{"encoder_arch": "transformer", "model": "encoder-decoder audio transcriber", "dataset": "telephone keypad tones over noise or synthetic speech", "train_examples": 39062, "gain_aug_db": 10, "noise_aug": 0.002, "n_mels": 40, "hop_length": 160, "input": "log_mel", "spec_augment": false, "win_length": 512, "tokenizer": "word", "vocab_size": 20, "encoder_norm": "rmsnorm", "encoder_norm_position": "pre", "encoder_activation": "gelu", "encoder_head_dim": 64, "encoder_fused_qkv": false, "encoder_bias": "none", "encoder_qk_norm": false, "encoder_parallel_block": false, "encoder_moe": "top_k", "encoder_num_experts": 4, "encoder_moe_every": 1, "encoder_expert_mlp_ratio": 0.5, "encoder_experts_per_token": 2, "encoder_shared_expert": false, "encoder_subsampling": 4, "encoder_layers": 12, "encoder_width": 160, "encoder_positions": "learned", "fusion": "cross_attention", "label_smoothing": 0.1, "decoder_width": 256, "decoder_layers": 7, "decoder_norm": "layernorm", "decoder_norm_position": "pre", "decoder_activation": "squared_relu", "decoder_mlp_ratio": 3, "decoder_head_dim": 16, "decoder_fused_qkv": true, "decoder_bias": "all", "decoder_qk_norm": true, "decoder_parallel_block": false, "decoder_inner_norm": false, "decoder_positions": "learned", "decoder_cross_attention_every": 1, "decoder_tie_embeddings": false, "residual_init": "scaled_by_depth", "optimizer": "adamw", "learning_rate": 0.00093, "beta1": 0.8, "beta2": 0.999, "eps": 1e-10, "max_grad_norm": 5.0, "gradient_centralization": true, "gradient_noise": 0.3, "max_steps": 8700, "batch_size": 384, "epochs": 85.5, "lr_schedule": "cosine", "final_lr_fraction": 0, "warmup_steps": 870, "weight_decay": 0.1}
Rows from block 2 of the text decoder of a small encoder-decoder audio transcriber, named by matrix and row number. Rows with one number belong to one neuron. Each number is 128 + 32 x the weight over its row's rms, rounded and kept within 0 to 255. All counts start at 0. After the name is the row's rms in percent of the matrix's.
After each neuron's rows are labels from the 100 texts, of 14848, where the neuron reaches its highest value: "fires on" is the input token at the peak. Only what is clearly more common there than usual is listed. The data: telephone keypad tones over noise or synthetic speech.
# fc1: MLP up (decoder.blocks.2.mlp.fc1.weight, 768x256), inputs 0-63
# fc2: MLP down (decoder.blocks.2.mlp.fc2.weight, 256x768, transposed), outputs 0-63

fc1.127 093 [ 97 148 131 103  96 130 130 115  88 130 142 135 201 140 117 129 148 161 112  70  83  79 117 157 224  94 163 128 139 143 114 137 148 193 202 141 180 209 120  53 135  91 180  84 161 119 176 123 168 156 138  80 150 111 161 146 102 119 155  96 180 146 169 158]
fc2.127 083 [131 120 133 101  91  96 177 166 135 106 121 147 106  72  64 142 132 135 151 100 124 136 109  85 194 131 158 117 168  49 110 112 182  93 136 127 230 129 136 133 103 127 129 164 140 162  84 117 162 123 126  85 159  98 109  85 109 107 137  93 118 157  88 142]
fires on: "a"; "7"; "2"; "1"

fc1.434 091 [121  87 112 133  91 107  73 152 125  77 105 130 197 107 125 105 205 132  97 132  71 102 172 129 178 205 101 184 156 157  95 179  74 106  97 121 138 132 117  88  98 118 186 201 107 116 139 114 113 165  83 135 117 173 120  77 162 114  86  77 142 108 138 141]
fc2.434 093 [ 82  62 176 181 177 137 184 128 139 110 148 170 115 105 115 162 181  80 137 113  98 141  86 140 101 162  57 121 117 145 135 154  66 142 140 141  74 140 147 135 172 162 144 238 167 128 110 149 123 107 133 106 152 109 124 117 109 122 123  92 125 144 135 101]
fires on: "b"; "6"; "a"; "c"

fc1.162 095 [178 103 137 126 154 109  91 127 137 124 206 116  84 123 140 148 113 165 150 200 159 120 116 122 147  83 149 118  93 206 225  99 182 117  96 115 138 108 170 167 123 114 124  94 142 150 161  98 102 118 166 123 160 155 109 113 171 131 156 153 136 107 140 165]
fc2.162 121 [152 132 134 151 155 167 155 142 136 134 159 167 102 137 156 178  67 107  92 130 155 152 139 162  89 200  51 134 122 105 177 100 133 104 129 166 113 107 124 126 118 121  94 113 153  63  86 176 113 142 122 170  93 127 141 179 147 153 111 138  76  98 113 148]
fires on: "c"; "9"; "7"

fc1.266 097 [170 149 149 136 139 135 107 153 119 148 108 111  76 124 129 108 141 128 146 107 165 110 168 176  50 109 109 149 178 157 114 128 135 181  96 116 167 110 121  95 136 125  87 124 133  91  85  90 121 122 169 141 114 142  87 125 173 184  93 112  89  72 150 176]
fc2.266 106 [118 132 101 152 163 139 125 114  80 151 188 115 159 104  86 175 109 140 123  30 160 108 113 140 101  87 144 139 128 167  98 129 148  87 134  90 128  95 115 143 121 110 134 116  84 165 119  91 133 135 160 132  71 160  83 126  84 118 130 168 122 134 134  84]
fires on: "#"; "d"; "a"

fc1.431 093 [ 88 156 118  72 105  71 123 145  47  40 144 162 126 144 130 131 172 103  78 129 141 108 156 169 103 156 105 147 133 181 122 112 111 121 117 102 120 165  78 140 135 155 221 166 110 144 114  68 198 128  96 212 174 139  79 130 142 111 115 133 168  97 135 125]
fc2.431 103 [ 66 121 153 126 128 131 121 107 186 148 148 121 100 161 120 171 137 150  83 152 168 111 159 149 130 228 117 107  75 107 187 105 178 127  59 123  84 111 155 160 126  94 113 112  98 118 135 115 109 122 171 140 117 117 161 155 127  94 188 107 126 163  91 115]
fires on: "<end>"; "d"

fc1.53 095 [104 135 142  93 137 167 137  76 126 212 122  90 123 135 143 128 134 132  98 167 125 125  91 125 146 152 127  90 143 103 176 129  89 117  91 129  58  81 135 142 177  68  96  93 132 193 112 107 113 126 104 139  95 131  76 157  95 203 119 152 115 138 130 175]
fc2.53 075 [182 149 150  52 139 175 108 189 147  85 104 151 180 128  90 116 137 114 126 181 161 115 110 107 103  99 118 132 106 142 143 111 150 104 132 169 138 132  96 119 128 149  98 126 102  90 126 173  94 134 162 155 141  62 104 100 181 126 189 162 107 138 145 145]
fires on: "<end>"; "9"

fc1.146 093 [198  90 161 141 186  91  92 110 122  95  78 134 117  71 181 145 104 183 158 178 128  78 127 146 100 113 117 165 128 153 122 132 134 151  98 171 115 128 115  93 135 138 184 112 153 131 193 131 113 105 152 148 118 146 199  99 143 175 101 115 128  97 133 115]
fc2.146 053 [108  69 140 102 145 102 122 127 105 125 168 124 121 172 130  98  68 114 130 108  85 107 165 154 175 164  80  89 130 103 148  54  76  61  78 137 165 136 148 127 104 133 158 146 126 125 126 140  95  80 117  97 132 163 175 146  95 153 140 142 152 138 168 176]
fires on: "1"; "#"; "0"; "d"

fc1.143 103 [123 155  67 123 221 153 173 164 178  79 136  77  90 111 144 100 146 181 133  37 141 182 120 150 112 107 136 125 165 151 127  98 137 158 102 111  65  93 143  93 109 140 149 102 144 130 137 132 119 122 162 154 110 119 108 142  72 154 151  98 114 120 163 210]
fc2.143 102 [125 122  87 100 122 132 161 137  76 137 139  95 146 119 142 103 172 144 164 120 154  90 156 133 103  87 102  89 141 181 154 101 189 167 122  80 118 138 148 135 103 152 104 193 124 188 128 112 123  88 143 167 148  66  57 172  83 141 125 164 132 146 173 152]
fires on: "#"; "0"; "*"; "a"

fc1.364 101 [156 139  92 106 106  86 204 131 144 130 133 117 129 156 119  66 135 178 169 130 122 106 174 131  87 100 112 137  40  85 105 102  99  70 128 132  97 160  93 129 155 123 112 170 223 120 136  99 163 134 135 176  95 120 129 146 134 163  88 154 146 202  94 122]
fc2.364 093 [176 123 155 138 181 132 129 162 171 107 122 125 111  82 142 127 187 144  91 109 148 139  53  67 167 126 113 167 124  90 130 128 138 100 143 247 129  80 111 146  99 141 175  98 110 143 183 143 131 132 103  91 108 118  88  73 131 141 111 113 107  92  91 167]
fires on: "8"; "b"

fc1.77 103 [155 104 116 135 126  85 156 148 158 133 155 158 170 149 105  87 180 126 145 115 101 179 171  93 171  83 200 114 106 163 115 134 156 124  99 138 139 118 131  50 172  74 130 121 106  68 107 108 137 120 161 120 128 119 136 155 119 129 178 132  53 117 130 135]
fc2.77 093 [107 120 110 142 141 132 119  40 127 136 127 121 126  95 150 146 150 154 106 211 141 152 110 159 154 120 103  86  77 101 152 190 161 134  76 124  97  98 177  91 103  80 166 123 142 136 161 236 198 129 165 135 196  81 127 168 136 114 137  76 140 122  94  82]
fires on: "#"; "<end>"; "5"

fc1.142 099 [135 111 172 178 160 187 158 124 113 118  64 122 104 145  91  89 158 144 213 123  70 149 135 127 115 156 118 130 133  73 167 135 126 116 109 140 136 140 166  71 163 102 139  89 127  92 156  41 139 108 147 146  73 119  66  99 115 167 161  75 171 198 117 110]
fc2.142 064 [175 159 202  58 150 100 140  91 154 124 131 102 115 136 134 100 111 160 100 154 156 133 139  89 166 181  96 158 154 157  82 143 177 119 118 132 145 121 207 144 138  88 157 129 176 117 154 140 105 165  86  61 114 129 100 111 102 105  99 116 150 108  88 138]
fires on: "6"

fc1.166 104 [ 98 130  74 136 193  65 161 112 100 101 162 105 138 135 145 149  79 105 138 103 142 138 159   8 126 167 133 138 187 111 127 124  81 189 174 124 155  99 156 169 129 135 154 223  92 136 151 117 148  72 135 109 121 130 136 141  85 165 112 120 193 125 146  97]
fc2.166 103 [107  80 185 132 138 123 214 144  82 148 158 168  65 155  61 136  76 108 121  88 154  92 149 102 116 125  97  81  85 118 157 110 102 158 118 130  96 121  98 112  91 126  78 154  94  96 125 115 145 137 123 127 141 151 139 150 159  66 127  60 110 137 122 113]
fires on: "b"; "5"; "0"

fc1.186 097 [104 152  69 116 123  82  89 187  86 156 184 171 107  97 120 119 124 106 163  63 161 110  81  85  93 146 154 109 206 163 216 110 110 202 195 151 128  95 107  89 130 116 127 178 126 140 128  80 154 128 167 141 106 145 109 117 167 127 126 127 132 129 110 106]
fc2.186 090 [129  68  82 108 150 140  70 130 122 149 114 117  92 112 116  90 102 149 105 133 163 153 150 140 220 109 105 123 135  82 157 101  74 152  96 157 131 177 181 156 123 144  95 136 117 130 162 122 155 135  98  25 159 150 135 143 148  91 143  97 149 107 108 125]
fires on: "b"; "d"; "0"; "a"

fc1.367 096 [136 131  93 165 146  95 155 108 126 160 165 118 137 125  38 115 128 157 116 189 118 144 165 173 164  57 101 151 185 200 145 151 142 106  94 137 143 135 167 150 120 122 178  90 157 162 143 167 151 118 114 100 131 155 153 120 123 136 128 107 154  90 122 156]
fc2.367 112 [104 169 128 160 125 118 138 177  94 118  96 156 138 104 109 192 149  81 183 121 144 116 169 145 132 128  95  89 168  98  52  95 188 116 151 100 101 131 164 137 128 140 127 172 162 146 101 101 170 188  63  49 160  89 125 171 156 118 134 131  78 114 118 164]
fires on: "a"; "c"; "3"

fc1.123 102 [ 77 132 145 111 138 113 141 137 127 107 151  94 140  89 106 135 165  89  78 114 176 154 136  86 180 142 175 135  84 163 176  57 178 143 118 129  82  93 167 159  97 122 139  64 124 154 141 120 208 105 160 105 119 143 151 168  83 136  88 136  83 151 142 121]
fc2.123 100 [115 108 133 149 109 143 116 120 176 121 127 117 136 132 105 127 145 122  89 137 131 148 127 147  83 177 145 166 111 127 148  83  97 138 162 113 134 191 160 104 117  95 121 111 137 107 156 156  72 160 140  90 121  50 111 130 130 117 198 130 139  86  94 139]
fires on: "b"; "0"; "c"

fc1.427 102 [ 96 112 111  81 185 128 124 158  92  79 131 119  89  94 150 186 157 129 105 141 129 106 105 107 122 141 186 144 111 106 104 159 120  65 124  73 107 140  95 117  74  41 138 150 112 118 125  99 205 166 107 161  87 144 171 144 178  95 120 112  75  91 104 142]
fc2.427 096 [121 111 131  96  90 190  93 126 213  59 117 145 107 112 191  76 129 142 130 118  79 175 189 117 153 152  99  96 138 145 127  88 144 105  93 115  97 134 120  97 132 112 169 106 132 155 127 135 145 142 177 139 171 130 159  98  39  89 108 103 123 130  90 136]
fires on: "6"; "d"; "b"; "c"

fc1.654 109 [130 119 158 134 166 179 113 125  99 136 109 119  98 142 139 172 164 125 143 165 103  70 150 115  91 126 112 199 158  95 152 166  84 110  92 106 162 131 130 159 102  87  32 167 114 131 152  95  67 113 115 169 106 195 121  96 134 101 147 132 110  84 161 137]
fc2.654 118 [115 159 104 114  96 144 151 170 136 123 131 172 137 141 148 142 196  76  80 119  88  64 153 123 149 204 121 130 102  97 160 136 162 123  97  91 125 131 128 183 145 143 126 165 158  79 120 115  92 182  81 199 130  70 154 119 102 193 126 103 138 132 124 127]
fires on: "6"; "3"; "b"

fc1.246 108 [ 87 117 197  79  86 136 128  96 187 142  79 135 123 132 119 127 125 102  99 121 109 143 111 109 126 123 197  47  87 127 166 103 136  51 189  85 130 102 127 125 113 166 123 103 127 132 157  69  84 124  86 152 137 131 125 154 151  99 114  86 147 116  81 117]
fc2.246 100 [109 140 112  98  85  99 121 124 105 180 100 111 132 123 119 122 116 120 129  94 147 143  56 140 125 187 178  73 102 189  91 124 138  95 130  96  88 109 123 157 137 118 151 111  80 219 135 147 150  73 109 150 111 168 171 146 104  84 138 124  84 145 108 120]
fires on: "#"; "9"; "8"; "7"

fc1.129 109 [118 102 154  93 166 182 155 143  93 156 151  86  79 140 164 164 157 125 186  96 125 145 109 149 138 170 157 129 164 125  49 137 103 195 160 131 122 114 131 142 154 120 103 133 150  84 120 146 120 150 132 169 132 148 126  94 112 128 100 152 113  86 194 103]
fc2.129 103 [129  63 155 150 171 152  99 113 186 142  98 146 125 101 154 127 114 140 114 114 121 185 217 128 121 163 137 135 128  94 103 110 125 159 165 133 161 177 135 111 113 149 148 179  53 145 134 156 123 110 167 111 140  80 149 156 120 141 158 115 131 158  93 129]
fires on: "<end>"; "0"

fc1.695 091 [ 75 104  87 181 155  93 128  98 146 140  88 109  81 141 106 119  84 190  82 128 149 135 102 171 144 130  93  98 171 123 149 116 153 124 173 134 144 141 100 206 212 149 162 128 115 132 153 107  98 113 134 125 165 147 119 129  79 144 117 153 149 110 147 117]
fc2.695 103 [157  38 158 124 139 150 106 121 155 112  98  97  90 167 131 162 175 128 160 107 122 172 112  86  78 108 103 116 172 161 110  84  62 120 137 113 100 100 175  87 123 106 123 128 113 131 112 104 148 172 149 125 158 129 119 137 101 102 117 146  99 159 200 196]
fires on: "<end>"; "#"; "a"

fc1.523 098 [113 124 119 109 123 173 170 126 117 191 125 139 126 141 135 196 110 127 180 151 115 124 182 161 119 116 164  98 102 120 148 189  80  93 105 172 132 147 111 172 125 159 141 147 124  94 152 100 160 111 132  63  68 147 109 130 138 148 197 119  93 144 110 126]
fc2.523 103 [159 165 118 113 141 113 137 118  77  98 125 113 190 122  86  83 151 116 119 112 133 136  93 146 108 117 116 139  82  97 118 120 120 119 107 122 114 140 179  89 155 139 115 103 120 186 178  83  77 156 104 136 128 144 122 144 141   6 138 136 115 182 118 159]
fires on: "8"; "7"; "*"

fc1.702 100 [157 168 151 150 138  99 171 148 109 158 153 123  84 164 135 149 154 143 136 115  98 123 131 102 133 147 116 149 158  89 165 121 101 112 134 147 120 113 114 107  75 190 140 122 180 128 142 151 133 143  45  94  89 109 144  59 147 118 108  68  70 136 182 179]
fc2.702 096 [168  93  66 107 127 128  97 147 192 145 110 135 129  90 125 127  95  59  76  86 109 123 192 213 121 130  95 145 140  82 129 136 150  94 170  89  99 143 118  84  99 160 134 149 122 122 115  92 103 140 154 187 125 135 109 120 117  66 107 118  91 173 129 107]
fires on: "c"; "9"; "8"; "d"

fc1.731 107 [146 128 139 167  94 136 102 140 147 149 133 101 154  72 130 158  93 131 181 172 118 146 148 123 146 130  83 158 125 164  89 119 139  82  93 162 160 195  88 102 124 189 135 198 118 113 150 185 142  62  58 134  90 105  75 110  88 144 118 103 108 118 106 178]
fc2.731 111 [108  95 162  84 155 189 113  99 105 149  94 183 115 170 141 133 132 108 119 164  80 123 103 125 167  59  60 103 116 121 155 129 108 155 150 138  71 103  97 107  87 119 106  77 156 133 207 138  75 154 106 152 139  81 195 115 114 130 113 172  93 125  76 134]
fires on: "8"; "c"

fc1.329 105 [115  66 124 104 163 115 172 149 163 144 158 144 113 121 131  93 107 131 139 102  96 142 158 146 115 156 115 102  79 156 209  70 178 141 108  92 131 132 135 119 141 157  84 131 116 214 103 137 109 148 118 100 111 195 134 135 186 148 171  97 116  92 141 143]
fc2.329 096 [149  70 146 157 133  97 156 147 164 125 171 170 111 155 115 138 117 110  55 142 141  95 109 126 129 143 102 148 115 131 185 105 172  77 126 130 137 175 176 130 113  94 185 140 140 129 162 132 135 169 167 183  93 144 135  79  88 112 101 135 103 162 181 115]
fires on: "b"

fc1.675 098 [ 72  81 147 104 108 142 195 179 150 112 119 126  78  93 118  96 130 134 124  94 128 126 162 117 100 103 115 140  76 152 105 137 137 109 139 114 109  88 166 135 125 128 154  95  90 112 136 100 148 174 121 111 134 101 114  98 157 144 105  78 112 113 166 130]
fc2.675 103 [147 161 127 153 188  74  62 154 114 139 124 123 137 138 147 109  40 102 165 126 180 147 147 107 115  91 110 108 119 115 156 121 128 109 137 120 231  98 112 140  91 153 105 150 207  64 159 158 110 112 119  67 127 112 201  90 115 146 119 153 160  80 173  90]
fires on: "b"; "d"; "c"

fc1.567 099 [ 92  73  76 153 131  80  92 112 106 119 160  93  85  98  42 144 193 140 188 108 103 142 131 155 137 175  81 113 138 141 129 176 171  61  95 106 163 119 101 121 134 156 133  82 105 126  88 102 141  85 124 147 108 154 126 120 133 107 156 146 129 149 152 125]
fc2.567 101 [164 103 146 139 139 149 189 150 138 139  95  66 140 146 146 141 128 129 173 171 216 103 105 184 159 146 145  69 135  96 114 158   1 142 148 148 183  96  74 203 136 187 101 146 149  98 190 169 172 151 103 143  99 106 181  71  98 116 166 128  93 121 127 125]
fires on: "<end>"; "c"; "7"

fc1.223 087 [ 95 124 136 134 135 107 111 161 162 155 197 117  92 136 113  91  76 137 157  92 139 109 103 138  88 144 153 149  72 120 114 133 124 139 134 154 156 123  55  87 160 160 104 102  74 174 130  97 152  59 182 160 118 122  81 106 154 225 112 154 135  96 135  78]
fc2.223 086 [122 149 132 178 141 120  88 149 106 108 148 108  90 149 154 169  91 144 157 123 180 113 115 139  98  44 168 169 115 152 138 167 130 134 175 141 106 184 122 117 166 133 153 140  98 108 113 191  88 112  88 169 143 193  96 193 139 128 139 179 161 102 158 130]
fires on: "c"; "a"; "b"

fc1.328 086 [127 114 113 126 128 147  93  87 160  86 161  95 144 147 153 133 116  85 126 169 157 173 182 148 149 183 132  87 116 145 127 151 160 140 184 150 184 105 170  84 104 139 138 162 107  84 124  86  96  51 128 143  97 119 179 112 128 187 140 148  86 138 141 134]
fc2.328 094 [120 145 138 151 100 116 159 150 144 125 165 161  92 160 152 144  54 109 121  96 152 196 163 128 161 158 151 119 103 129 153  92 172 124  87 140 106 177 166  82 117 138 149 103 144 144 129 140 173  96 203 146  91  97 146 198  97 148 137 145 152 138 158 160]
fires on: "c"; "a"

fc1.99 086 [122 177 126 154 102 129 209 152 110 155 127 140 158 147 121 139 167 101 111 120 131 155  91  81 131 161 127  76  74 127 174 115 124 126 170 140 124  87 154  65 133 190 123 137 126 167 106 146 173 135 107 128 132 129 148 118 116 101  85 102 170 135 179 139]
fc2.99 102 [166 109 173 137 147 144 115 104 150 197 183 202 131 160  81  93 141 174  86 147 159  65 105 163 163 107 139 135 151  70 165 104 175 162 142 122 165 143 123 131 105 148 112  95 178 161 125  77 131  84  77 131 102 148 115 191 108 192 109 155 100 130 102  79]
fires on: "<end>"; "2"; "6"

fc1.130 093 [129 132 115 118 111 129 114 118 145 127 150  90 197 113 139 140  44  80 165 103  92 146 129 110  95 129 187 120 143 197 142 119 138 176  98 101  75 175 120 159 136  83 169 167 135 131 152 112 146  59 136 126 138 114 108 120  92 130 145  66 172  87 140 148]
fc2.130 107 [140 187 193 111 158 114 180 117 134 176 130 112  94 161 181  96 203 149 148 133 116 107  61 131  79 109 116  27 173 174 115 113 138 121 149 114 199 127 115 120 141 128 146 127  83 122  64 107 180 119 103 126 146 106  63  73 132  84  95 118 136  90 141 152]
fires on: "#"; "*"; "5"; "1"

fc1.474 097 [ 84  76 120 159 141 104  94  98 142 143 158 119 124 101 143 158 102  85  81 136 160 138 110 159 177  92 141 130 129 121 120 120 130 104 222 125 130 158 201 141 124 122  81 137  76 107 131 114 168 108 152 116 133  78 120  81  86 137 163  97 111 106 186 137]
fc2.474 107 [145 169 158  53 168  92 160 163 103  97  93 133  95  85 152 131 114 132 153  91 128 110 122 116 174 138 137 127  97  96 109 144 120 142 125 111 103 141 157 131 178 100 138 186 154  84 171 159 102 135 135 136 174 138  89 119 162 118 144 171 163 146 125 109]
fires on: "1"

fc1.573 104 [213 145 167 118 144 126 183 163 158 186 105 113  93 117 148 119 163  99 179 150 127 164  95 118 124  86 134 144  74 130 138 102 153 150 126 146 155 142 141 122  95  69 160 180 160 102 130  53 145  59 133 169 122 126 145 107 126 139 127 135 181 136 136 111]
fc2.573 103 [125 144 142 103 154 162  93 124 109 166 119 146 106 184  78 128 152 138 122 118 170 138 116 124 132  71 131 121 164 167 157 185 154 149 132  88  99 142  45 118 108 153  93  97 116 129 143 144  91 147 104 106 139 143  91  98 233 184 147 115 114 109 115  87]
fires on: "1"; "a"; "7"

fc1.268 098 [138  96 173 100  69 119 163  88 147 139  77 132 129 158  84 148 139 142 139 173 178 150  80 121 130 109 162  71 190 175 110 114  85 144 122 159 130 117 176 141  90  65 167 150 169 155 111 133  59 140 165 197 123 150 141 126  92 154 123 141 136 188 154 149]
fc2.268 094 [125 125 188 111  88  97 163 112 117 134 133 141 132 126  88  98  78  80 179 145 221 126 165 103 134 149  85  42 146 109 144  89 132  70 144 123 168 125  97 152 156 134  89  90 126  87 106 144 166 150  66 146 105  65 102 138 210 152 176 164  91 131 167  60]
fires on: "1"; "a"; "3"; "d"

fc1.658 099 [101 177 111 137  99 170 154 154 123 154 123 147 112 135 122 126 112 113 119 166 114 159 108 121 111 173 111 187 177 160 101 150 127  97 134  94 151 103 183 118  85 129 180 149 132 142 142 119 122 142 135 116 177 102 126  88 175 114  73 155 194  93 140 117]
fc2.658 106 [121  92 160  92 128 107  81 124  57  64 157 145  83 131 122  72 128 129  73 112 130 116 136 182 128 129 191 193 128 107 127  86  43 170 158 152 143 243 185 115 117 110 132 103 141 106  86 197 156 104 124 110 102 152  82 164  79 160 127 113  51 119 149 141]
fires on: "1"; "3"; "a"; "d"

fc1.402 091 [122  99  48 167 164 160 101 163 105  73 134 120  79 105  87 129 121 163 134  93  89 169 176 113 145 154 121 181  74  91  98 161  89 132  82 154 131  92  84 150 125 139 114 129  92 144 149 119 133  87 107  82  92 153  61 129 128  95 177  96 108  96 100 104]
fc2.402 096 [137 121 160  67 143 133 146 231 142 139 175  85 136 113 161 119 155 135 105 132  84 135 110 178 100 191 142  69 151 181 122 144 163 108 112 178 122 155 130  88 139 111 157 163 125 107 118 122 103 195  90 102 108 164 172 122  76  80 138 121  96 155  89  97]
fires on: "b"; "3"; "6"; "d"

fc1.433 089 [165 213 153 147  75  99 169  56 106 136 194  45 145 124 143 160 142 143 102 132  76 106 132 134 126 112 170 148 101 120 188 143  68  98 140 129  49 147 149 139 158  97  88 188  70 148 125 184  53 115 133 173 113 122 176 181  63 166 164 134 122 120 112 101]
fc2.433 106 [ 95 162 172 136 184 180 175 135 162 121 114 138 105 140 107 132  85 109 164 108 136  93  89 107  68 128 136 105 107 138  98 151 110  90 124 108 163 146 189  73 107 148 181  74 156 106 113 180 115  82 139 152 187 142  96 125 131 132 148 135 186 151 109 135]
fires on: "<end>"

fc1.361 096 [184 136 129 112 185 195 124 112  90 162  98 102 168 103 123 104 109 128 142 135 145 155 107 111 158 113 126  77 171 112 124 141 163 130 126 170 161  61 125 100 121 150 170 163 192 131 120  85 104 104 106 111  97 146  97 115 166  99 130 157 122  91 115 165]
fc2.361 103 [143 138 128 127 129 116 193 159  98 112 110 122 112 107 135 166 117 108 134 148  67  86  94  91  92 169 126 158 135 160 121 101 128 108 141 138 120 147 174 142 110 119 106 155 101 162 163 142 137 103 122 103  81 159 189 120 179 141  80 197 139  80 168 106]
fires on: "#"

fc1.156 097 [122 105  67 130 132  75 169 123 144 134  97 147 167 144 136 138 135 125 182 180 148 225 122 126  71 174  96 151 180 108  86 121 114 112  68 116  85 133 124 149 186 134 126 111  87 106 153 126 130 162 189 114 108 139 173 143 148  63 141  56 122  90  79 126]
fc2.156 104 [144 111  66  90 110 139 175 169 124 121 175 118 112 103  66 133  80 129 141 159 136 118 152 145 122 116 183  92  96  79 116 120 106  88 164 130  93 165  85 156 124 121 138 131 142 130 105  93 115  80 155 136 108 138 155 224  97 133  83 103 187  66 103  83]
fires on: "8"; "c"; "d"; "a"

fc1.649 097 [ 89  85 138 174 125 130 114 102 187 156 105 147 116 155 161 145  93 132  90 205  63 142 167 188 128  79 159  91  98 107 216 136  71 160  82 113 149 101 121 108 136  80 147 151 141 164  76 146  99 150 152 135 109 156 191 158 113 134 146 119 106 109 184 171]
fc2.649 092 [127 127 113 150 120 112  83 155 130 131 156 116 127  56 115 154 104 183 148 113 141 155 131 151 200 163 136 142 125 132 118 113 157 122 175 118 188 139  83 145 190  77 160  92 106 117 120 142 110 110 111 154 103 102 175  75 188  52  97 137 157 135 130  96]
fires on: "c"; "4"; "7"; "d"

fc1.730 096 [134 141 135 127 135 164  83 118 125 146 128 101 107 164 168 181 129 116  78 157 149 136  88 105  79 158 171  98  96 109  96 124  72 112 146 194 134  91  97 158 118 169  95 165 123 152 165 162 147 148 127 104 141 172 171 110 143 143 134 106 168 109 112 169]
fc2.730 097 [121 166 165 128 136 138  87  91 185 163 161 142 112 102 163  71 107 134 175  93 107  97 171 114 149 173  85 106 136 113 130 124 126 152 110 151 144 159 140 119 187 172  52  95 122 173 104 182 148 116 112 169 115 119 168 148  68 182 149 139 165  70 134 130]
fires on: "1"; "c"; "0"; "b"

fc1.372 105 [144 121 102 162 122 128 113  72 146  74 137 116  70 154 116 165 138  97 151 131 147 130  95 130  84 111 115 121 154 107 120  98  99 107  51 149 154 154 110 175 180 145 108 106 118 139 103 178  99  95  88 117 113 145 146 168 102 139 185  87 103 117 136  93]
fc2.372 103 [103  70  64  93 148 160 157 153  99 138  85  70  67 143  77  92 141  99 166 210  91  91  91 127 107  94 128 181 130  44 104 128 124 143 164 102 129 126 125 124 136 116 135  89  99  96 177 158 101 122 103 131 150 139 153 179 111 163 130 110  89 117  99 142]
fires on: "6"; "3"

fc1.269 100 [197 105 118 162 148 121 133 181 104 124  78  83 160 117 135  96 158  72 153 133 127 139 139 110 109  68 193 170 132 147 139 157  87 171 128 195 121 135 165 110 110  72 217 100  93 157 199 133 146 120 134 133 137 156 105 112 131 109  67 164  97 142 152 112]
fc2.269 105 [123 125 112 145 163  84 110 140 113 157 127 100 144 192 174 172 117 123 114 162 106 104 104 119 170 125 170 148 155 150 130  54 127 112 155 173 104 129 160 134 130  72 144 147 214 117 112 158 143 150 167 104 148 163  60 143 111  79 146 183 117 102 135 151]
fires on: "1"; "d"; "8"; "a"

fc1.507 103 [179 120 191 132 135  42 155  96 104 131 117 105  52  79 159 158 118 117 155 121 153 159  65 101 125 120 131 109 102 124  97 191 142 154 108 126 105  98 177 142  90 163 147  96  89 119 162 105 129 131 175 138 147 102  91 130  65 115  73 167 166 108 139 132]
fc2.507 093 [167 143 134 127 123 124  70 134 160 152 168 174 118 114  53 146 149  99 136 169 132  84 134 157 225 116 132 167 103 152  68  93 149 142 141 164 106 147 126 103 156 174 138 160 100  82 150 110  89 101 137 186 135  97 106  63 182  87 139 188 165 135  60  77]
fires on: "c"; "b"; "2"